From a checkpoint of a small image autoencoder: decoder widths [64, 64, 128, 256], batches of 256.
Rows from block 13 of the encoder of a small image autoencoder, named by matrix and row number. Rows with one number belong to one channel. Each number is 128 + 24 x the weight over its row's rms, rounded and kept within 0 to 255. All counts start at 0. Numbers have three digits each.
After each channel's rows are labels from the 100 images, of 14848, where the channel reaches its highest value: "colour at peak" is the nearest of a few named colours to the mean colour under the peak; "responds to" is what is common among them. Only what is clearly more common there than usual is listed. The data: views of escape-time and Newton fractals. In brackets: how many of the 100.
# convs0: expand pointwise conv (encoder.blocks.13.convs.0.weight, 528x88x1x1), inputs 0-43
# convs1: depthwise 5x5 conv (encoder.blocks.13.convs.1.weight, 528x1x5x5, trained with AdamW), a 5x5 kernel
# convs2: project pointwise conv (encoder.blocks.13.convs.2.weight, 88x528x1x1, transposed), outputs 0-43

convs0.88:142151104128090136137157133099118157117054137110119142115151134147123125110146138094178146118090133138120111092122130127145152107124
convs1.88:133127143140139113110138137138085066103083088105144137099105151134142114127
convs2.88:169122095137126117118130143123082132153117082116127116081100086136141133104164106129155172133157112173123128124107136128118114137173
colour at peak: grey (36)
responds to: pastel (36)

convs0.128:171109145094114133146147125104099167136153104101120108111138144138106113101163180092137163120116141121121153104186125108139123147138
convs1.128:113135110132123122152152136132120118132177128129164192122154118129185151128
convs2.128:097105132108142124118128096157170096100132145128095134131117120137127105097143099099121144117124158086122128195115147102121126133148
colour at peak: grey (37)
responds to: pastel (38); vivid (34)

convs0.134:171156155123126134152088139112129182115140136149111121111133159129107162105107170144092126139158114141082128091125099130125106138140
convs1.134:123095140130128153143117088113123103103078111104098080104133098151136109122
convs2.134:178137140145122141143100095150155188140142101105094132128122128130116145133097143121106090118137115114104148107150120130135080096118
colour at peak: black (96)
responds to: dark (90); burning ship (47)

convs0.297:155101112152122126123160087141135093133146141088143151146127125116143112141142128124097147129164101136122162100157128138145151126157
convs1.297:126118155118132110138178140116171188120162142137109178124124113131138137130
convs2.297:143120143158112149116122108125108122147119131146118111101095131129125186161131157125089128144173082169124156112109104143133127080117
colour at peak: black (100)
responds to: dark (96); burning ship (46)

convs0.500:111133133109108146102166126127104108133120111079171122146092143095116102112103157128183156094157159116090117112116096062125119100141
convs1.500:123107158149131158171125171137167169152129118114165132134140114163125157124
convs2.500:147123115158079106130120131055109167119097153126127132144190150127110125161140144085101142107143107130129133115133176123148123163139
colour at peak: black (100)
responds to: dark (95); burning ship (47)

convs0.475:116154132126136162074147163134127125101110085137152124123143163132112102121139068117140113133187154141148093121125116112149095133090
convs1.475:123132159155145146126114116106157175163121108136159169105102143164156131143
convs2.475:071089132140150114131141113151119104141171125100111091144072127139167074150128130121128146074098128142094148108124122116111159128119
colour at peak: green (29)
responds to: vivid (59)

convs0.273:111132109147105163116148110064128117134130083078157098138108144125170135125108161101184145105151133138114109124147118083153154107121
convs1.273:109125169143134159151136163137170161167146158105142150132139134155153127097
convs2.273:124136141140081110112126134137171127152128143164107137120158125099087079136126089123078102136117142132178132141120092134140106125112
colour at peak: black (100)
responds to: dark (94); burning ship (49)

convs0.387:134129127110111098163118136152126103125112122115160130137111112138155105138152069173094135106102114091138144141090122127118117119132
convs1.387:132151135122140090137133118122085088143083125087129121135156098102137087110
convs2.387:134119121152125147125153105114165120137118134162144114124152097102136130120111120130156147160130120166105176108132152090148110096107
colour at peak: white (57)
responds to: grey (46); pastel (32)

convs0.436:137142162145155117106132152177143165126114135110091143159128132139102127129144149124165174141125103155117158143150067129165107100157
convs1.436:142119152137129110154143103110153113137096084144163108086083122134090145120
convs2.436:136163111131100114119075140137118158115133112145128152152150120114090118094117077114162120131133114134174122122142140125190104151133
colour at peak: black (84)
responds to: dark (80); burning ship (42)

convs0.164:150134116151136157146160099102125167114136114163107168131099095160110117087119144139159127108111138141136116096156136156116075124133
convs1.164:119136141112099110119114113149116165131140130128172118137152131183158178100
convs2.164:105112154094185103104144110128129113103123102135093158136127105112101122107139075093123167153113129130123146159184130144126141123142
colour at peak: grey (36)
responds to: pastel (44); grey (34)

convs0.36:135099156123132094091113115143146078141150122100134143096132162114160160102128136100187100136092138140131159155125119132136149128144
convs1.36:113124174132124125116178155140098119122089093127112172136133143128169120147
convs2.36:147088133134115108089103150160144093133138154128148138142135134161113128094130138157145107122105151101117117116133083084164117112144
colour at peak: grey (35)
responds to: grey (44); pastel (34); Julia set (33)

convs0.268:130156125112118098139123118121114103095143096092146189153139122111126120100135094143122102150146122120129105134149115081147119120129
convs1.268:122151136107106093118120147124092088076146126151134088097154128128107112153
convs2.268:083117126111142101151114102112132126131143123130121126134114159160109144131092131090159116167162161103141116167142132092155102129150
colour at peak: black (88)
responds to: dark (84); burning ship (44)

convs0.48:164125107123140157136161095119119129113180140088117184135106176130099112113139156140168110104118158119113132135118159168144082136134
convs1.48:118135136125086108130113171127140155147130155139166192140149124150143133158
convs2.48:095148161120130141110169141154134150129111093148119127135089103147144120127103074097136193116138117131102157133143123077115123122110
colour at peak: pink (26)
responds to: pastel (48)

convs0.481:104111102118119130163098146110125144137179064118114127109127136160138154161103128116141132130147153103124086109124122108151110128148
convs1.481:120107120107126112101098110117123102189080111109099099103110120102119114123
convs2.481:107098131106135099128113125119130114171179100110113119102121107094120129171113114134155109145119117147175087124116139169153147147122
colour at peak: white (31)
responds to: pastel (49); vivid (32)

convs0.54:126146078154156131131132100148136107141152089112140140156072147147132131151111112159145147162130131129123103157085108115156080117100
convs1.54:127118099152093149127145135154146150153160119151156142102101171153171143141
convs2.54:087125141099150116133157142114115136123177124124120130118147138151128097123147137113185131132100150143079114107137177125121134110126
colour at peak: white (40)
responds to: pastel (63)

convs0.154:168170154111096125145079090126150144142127126141119160124172124145105138123151117122092132126166133132105151119171106132108119149115
convs1.154:150133101145114138135173140125140126186153131163146170147165109111110121118
convs2.154:106130118127114150101177184139118108068125122133101148138079164143108102085091141134136151126124143126105152124124189124160108149166
colour at peak: purple (45)
responds to: vivid (72)

convs0.345:126127132079134132113077131127116152157091163118097158158127097118130165146158131130137112117118111127109118157149125138100176100104
convs1.345:142117116129160114122170134168125122132169162109134157136178159106140145154
convs2.345:126130131119159112131146148126165150085126128157141136157116133144138114074135136122112143156128172076139157157141145100142113173148
colour at peak: green (33)
responds to: vivid (52)

convs0.111:103144127141122132092135085146117107158114151092110161137119105121115173146114139108118125113199123109111146147133124160141137141168
convs1.111:109110150113109107138158113140115168110185162112104147163132115113159111118
convs2.111:154111134144131145122132108147124116156111148142116159132129140130110132163154156106146122117142154092148147112148099137162150088129
colour at peak: grey (35)
responds to: pastel (42); grey (39); Julia set (27)

convs0.492:145156168107132161137180163141108125119128103107079150114121118132114144117154133112163137108139114142112162149147166154170103138129
convs1.492:139111121102116136155148165145132169182162109107164123151131154132161130118
convs2.492:127122099090121153132147132150129159104158089135168146158108168111168095096128119126129127120107170073122143148151132113108124148120
colour at peak: purple (47)
responds to: vivid (68)

convs0.34:138163128115096150208127120131087107114125124079136137125117107134114109138121124122137154137096152094167085115132129074112131137124
convs1.34:113149092093145125133096123124162139105155123122105081158114154101089146114
convs2.34:135113066136100156139169176162118095088134152120123113135096140176116136134104086152087143157095171125114089159157139122116157125121
colour at peak: grey (38); white (32)
responds to: pastel (50); grey (37)

convs0.258:116117111087077145129143126130152079145115111102138127108119105099099133110153119123099115124127124111113114158122125127160159160088
convs1.258:124105139123127103131106142121105062150070083129129129113120139129151110141
convs2.258:122176145145118130127110121136140151098155124140146130094103161095121151119143080149136116111119102160098112094091080107101115164174
colour at peak: black (63)
responds to: dark (59); burning ship (30)

convs0.519:153108134128096163095152093098120171108116121121120142149107096147125102146175132137112104171167121116130135128125155118110123136145
convs1.519:137117120121149105134144169115115118190153131146106159159117096091156119117
convs2.519:122159142133110100147124169109152090131179128142141143109158152154095146128124127151162100124122089168141108124119146117141088110134
colour at peak: black (65); white (26)
responds to: dark (41); Mandelbrot set (35)

convs0.106:173122136118086059130120101137151125117153137106139148142081088159093122102156135125106101132165114088093118155135138141147121135136
convs1.106:119129146159158108119176108150117150186157107107152146126115137135160117109
convs2.106:081143115128164186136134171128108126120161094155084119111116155140134130122099130117138109116120154134162167148122126145107114108095
colour at peak: purple (27)
responds to: vivid (57)

convs0.238:138122134147128138121116151134133144111110128107142136138180165129145154099146126108131126115161137119121143175126122111121095128100
convs1.238:136128140108145142155181157116104118150141142154154119166161146159170130142
convs2.238:121118150134135150128144130119116118110122143134121158151098106165127091140107134131129118133144150099142108106163130129165119148181
colour at peak: white (29); purple (25)
responds to: vivid (60)

convs0.246:123049144134135188095158140130184102115132143103111116126151152139139121079143127112109127168156131128127104120104119130171095153105
convs1.246:122095094114120125147083117125085093099101166149142117163126119103141125150
convs2.246:141105143131110128130148120146133175117115133131125152139139156111161135163133103102066117127175118129123105141104042108135121142106
colour at peak: blue (27)
responds to: vivid (43)

convs0.486:134141118134114187119181151135147088119110108142103095110085159088159147160092125129120126159138132112131119102089075143126117101144
convs1.486:135161101172146117146152125139118174127173151136172157145150148141130132141
convs2.486:131105135146138151105088147134114103133160178119119119194177130132095095117151170097129157150121095110125133115163161148119094138142
colour at peak: black (100)
responds to: dark (94); burning ship (49)

convs0.74:118107147112120103122092130165135105150171127055158133134109119146084131122155108136090082168150165133152129161094131144131139118113
convs1.74:115153165149123117112183159128156120181143159114132136163117125145125114149
convs2.74:147137102124176138133162139126092174095123161160088123112134137155165116136121146111180174108126134102149135130188162130124096126150
colour at peak: green (32)
responds to: vivid (74)

convs0.185:141120162154103136146161122103122133169122124092078164112100136102124161111153107131163094168142127143127093120116153114146156130122
convs1.185:139135167122160136176132134142137121176138112151174110104159127165139128145
convs2.185:134128097162134129106098129133143106101105128126160097163106107160159114147106132106134157100139128101149179166163120139122141154158
colour at peak: purple (37)
responds to: vivid (56)

convs0.440:118154131101122138137155151170124133134132164149091158138127118128125144135113138145170103161142122136176118169107092120065084107096
convs1.440:101148106106102116102128162155119087110099139138113154164114119080115137102
convs2.440:133113123118130119118124106192105121128124101113113127096129139110147134153132120108112114125156138171138122143064112060101086100084
colour at peak: black (76)
responds to: dark (72); burning ship (38)

convs0.487:136109129125140098103084137125167173136145150153120086145072158120123148137124136086148086127133125148098123132107111148095103132148
convs1.487:135109139121127137135116125145200172112171185118129118131137123131123119112
convs2.487:135139108109143106134143117119169149124134120127133140083115146121113154115168121125194150120087145139103121103123130092115140151139
colour at peak: grey (38)
responds to: pastel (43); grey (34)

convs0.293:122079100116112175119145150131169070119131151089128155141126114120096125087139121120128145122117114135173114124123119111171133136122
convs1.293:088089101102144116141114142105170140096134098123101161120091148126146127150
convs2.293:154087128113126176147137141143135103167148109101142125125127120109106137113106131181109174078085137156160117119119142117171121141100
colour at peak: white (30)
responds to: grey (41); pastel (39)

convs0.229:079117145162143113154163081099102109158083139119159127099136138135103107130136137132165133092129126147118132165122135160142135129105
convs1.229:114130155113131137110129112121073082153066096143105114139135113135145127114
convs2.229:149118121141107125129102150120115116124163098135146088104073142140161116090144122148064146117154113132108135127113109126097087161146
colour at peak: grey (39)
responds to: grey (34); pastel (33)

convs0.339:131165175149106138140155087148143169129126124118120144188123184163101101131145123127118095165140119108070109133117175162153107111099
convs1.339:106127107108144138121164127114122128206171118114149167135131122124144121104
convs2.339:124170086144129141113136135123098102111171128141134117147094121149163140126107159123153146123138144148120136142150086085133100142136
colour at peak: orange (27); yellow (26)
responds to: vivid (70)

convs0.107:101118135127145161147090084153136097128133165080154167124126137111091124142121123141119140126100129144130085105091170108165138144127
convs1.107:136128143105100149157167123118108161175167107128134164108118101131155146149
convs2.107:173109119137119080130169126112119141100150140146109104129162091106139145107128112117139122141164107133110154131193106129114088103144
colour at peak: green (28)
responds to: vivid (55)

convs0.149:121163107135091135122139135100118174135151120133130099122129116107110132126117091176132125137182107146104130130121144096196120167138
convs1.149:138107170120122107157193129146128126121115115114130182160121134129159114110
convs2.149:125174138136087162161175162139124140086119136159140145156164136165103124101131124145140135137121142142049135142110100137150100153135
colour at peak: grey (37)
responds to: pastel (40); grey (32); Julia set (26)

convs0.526:116131087144136125140159124162140165117154169129099146138087157083134134193142141171081123101138138129090158135092152090103142140141
convs1.526:141116108157159124112172163142142164130160165147122134160158145153161121121
convs2.526:130123139132132135146129112128127122067133108106101090148108112177145127077140112115177134141164118121119154123153116152117105114133
colour at peak: white (64)
responds to: pastel (50); grey (47)

convs0.347:142136139141103120114153126098126140111131061134130164146127141155142154129108117122147105154167154174120137138150152100155097152086
convs1.347:141157168171107166159147137121166157110108110155110103126123130114117118162
convs2.347:109100117151117162114119108192134110142103103122137111120139123117111115110068135106126103144164144164128107106126129148098141142143
colour at peak: white (42)
responds to: pastel (48); grey (40)

convs0.37:103146130110122175152131112133126094122145110153134146144115110139170115139135130119111131103158109142107114115114124117134134104163
convs1.37:136163148146125127129171131158137121190148169152124166119107118134132149150
convs2.37:127137148138153118114109137095135139152104133095161129157164153131121117139104124169145114168127142151127158071087137144134119125099
colour at peak: black (100)
responds to: dark (95); burning ship (47)

convs0.3:106156168178149120103138131091101130100112145146127138113165194113128131143137163139137121168119122116114159146115124142148112137129
convs1.3:130101156108133137113121108121116139121145139109162181155164108105180157120
convs2.3:151120092130110140108172105126188128087145121143126164164124151134137104092132139165121138106138140104079130131151158127130125134156
colour at peak: white (63)
responds to: grey (60); pastel (35)

convs0.193:113149127116098076145115079136149069163132148113115142160105116139152123133133100114112120185143137116159057095134116123130116121130
convs1.193:145134159134157111133155143126158112182119113130102115131136165088178143137
convs2.193:140134175138173150135145138137115176102134120118122117099137146091095107134129119164162154113056129124093160126112109092136159122124
colour at peak: pink (34); white (25)
responds to: pastel (53); vivid (36)

convs0.11:155145156109108124085144134131132148126183110133125127136110108102067159107150116117097163084091144105132154179129125118114158141141
convs1.11:098138153114133125143171160127137171108149154112125137183159144107142149109
convs2.11:111144113124178135103123120156128118124160125109119131121126137130182141129115100123111103134121167106120123116146123106158099125137
colour at peak: pink (28); white (26)
responds to: pastel (42); grey (35)

convs0.465:166148130122106101136114134135126086136081098126170133150080121145159133108105135130136099099093155100147133112113127093108126104128
convs1.465:122140084118153149154083121163139115102115122135152074142113149109108107109
convs2.465:118165115137141169117157143142157138129141133124137140166131087129130143100161126145092092130128178151134133077127167156103137178103
colour at peak: white (26)
responds to: pastel (51)

convs0.201:144171105106119110122103154155116171163095110146105138139097132127121109126120133125185143109063092144115188124177128077165142148116
convs1.201:123120161128130136149167139142109120177164159125157160121117108103166162117
convs2.201:112075135081139116109156112137187112090144113100124097140116117150149111103130102120090130116140139104081105117144125113089143127135
colour at peak: grey (38)
responds to: pastel (53); grey (40)

convs0.474:113133112117085091124157095098131167083115122130109106161134126109117122125128137110101115131119093113104162167174136132144129148107
convs1.474:151096142158120110102116124141095133164182112157139147180137120131151121124
convs2.474:121130085111144130104143157153119094113128158116105144120102138167139098122136181110125162098146176105099140131098122124136157141133
colour at peak: white (47)
responds to: grey (48); pastel (45)

convs0.199:146174129098101109170070106149102089115141152123110096148118087135126159138132152170149118113122140134111115126124159140131138113144
convs1.199:125167131134145158121157128095160147170116133158163140109100141168120155145
convs2.199:113103124148164134065177105125148118166108136120096134135094162103161111131143104106133125123112142117138134131175111105159138182148
colour at peak: purple (35); white (25)
responds to: vivid (60)

convs0.16:139153156154138193114157165123133126104124122086126167143142135128136113124096176107168143109156118149120110162138105102143125110143
convs1.16:106115129127123125105093100156083106109129085122079136088115133114132144097
convs2.16:124123150108152128140123151180128118126165098121123132145098147121119145110116103157177184140132133115178104167146134127126110145156
colour at peak: pink (32); white (31)
responds to: pastel (69)

convs0.505:115067131148124159115086110122071136128121085127140154102183100122126172112156106069130124116098110155156139150155103121115118128083
convs1.505:123145153136110120124158169128111159164169150150117113109160111163114158098
convs2.505:117170099085120111111156147155146109131152126124103105149107136140132073106114120151117135143130152114100123118142183139142137136175
colour at peak: green (40); white (37)
responds to: vivid (53)

convs0.334:109119143129156169177128127165132141095144144128131110129134109109140129140127128081098142113136118122121099140163144163100149092111
convs1.334:129124073127126128130088126125130134189136129129127073127131128126075125127
convs2.334:150114118131136115083120142122144098126133141137135141126111146163141123115128084176169124147095117128097165090126118122158156119118
colour at peak: grey (35)
responds to: pastel (39); grey (32)

convs0.504:151205112101165129133162150125173091120123094114138125114133150176129157110142086134135181122076154127130144115108132146123106116125
convs1.504:118110137115111148100135134108119140100137098092103088144104133103077088154
convs2.504:164147133120159122115126124119143111085081129149147112135155127115153148116132063153116170106112108144140172110071112120115107119139
colour at peak: black (91)
responds to: dark (89); burning ship (37)

convs0.250:114116118135092111143142121156110104112100133119098087126086128099110183164151122110139088142126128151145117111154136151097087117158
convs1.250:101140112129097126106101086096136118142166185117127127145130100132149096105
convs2.250:114125100112114128138103116127127070154125158126148168101113136150110138113161146155176140140125169112112145123136114133125160147152
colour at peak: white (29)
responds to: vivid (35); pastel (34)

convs0.96:096118121121080171133164151098123149117093113087125130137155125122153115099121142120136149144167110134110115118105139095110118121124
convs1.96:104100144129119137142113135108125129102114115134098084087099131103075088144
convs2.96:153144114084095093148156156112130136082163085144114133153141099099116137148140157158115129136103153129113124136132126080148119129113
colour at peak: pink (34); white (32)
responds to: pastel (64)

convs0.373:117149132144110127171127155122132137116142091154135143133129136128131125133105100151082146222126117133122186158158140159103080094158
convs1.373:106138140090123129108140118113121162120153156121178157114139165139180133155
convs2.373:123144127119157097094106143116133123098141128114150134141102118170170051130128140145157115125107102131135122132113175176141162138164
colour at peak: white (66); pink (25)
responds to: pastel (59); grey (40)

convs0.204:138106153100116151140164110168157152151143126144133127088134127065104147102138106144166126135149143157154113154146117137150153113131
convs1.204:124136137150109151167119152146147115157182182144155150123150151132151135136
convs2.204:122145097160167055121140127101151141121117103122125161127108111190135117128121127109109156114107116115085110085125158076090110147164
colour at peak: pink (47); white (43)
responds to: pastel (85); Newton basins of five roots (30)

convs0.138:137104132087109151138077142155152095127158156058117123156155123171136138097160110116125099166132110121120125149133124085190139159124
convs1.138:149142117132145124134099097145142155083100151105099143089150090112150095129
convs2.138:112134127090111165133106134139128076111136094081137075149143114142112102109134085069091145131126139099138145147128111117144139159149
colour at peak: white (79)
responds to: pastel (61)

convs0.365:136122138128150168170176126162118134120128125168113144147124140113095098143109171101168113132158147123149140123163100101129105117146
convs1.365:113111118117114110163143136168143123166162110121134132122145145138172191138
convs2.365:106138091135093135096131140124147136110173097126110137128113120167141127121120080116080157111090111119118130164095168147146106137134
colour at peak: pink (41)
responds to: pastel (61)

convs0.101:119118134128127130110179124144130147103118126116087118094123131156128143125145101116174107139138105162170145092145089132096120100086
convs1.101:118152177126119151175120152087147148173122147117146133096128139129092118133
convs2.101:111135123122083118181064131128132110153154074099141106143135124147108140098104111146097126150089144123106108130119098074133147154105
colour at peak: cyan (36)
responds to: vivid (38)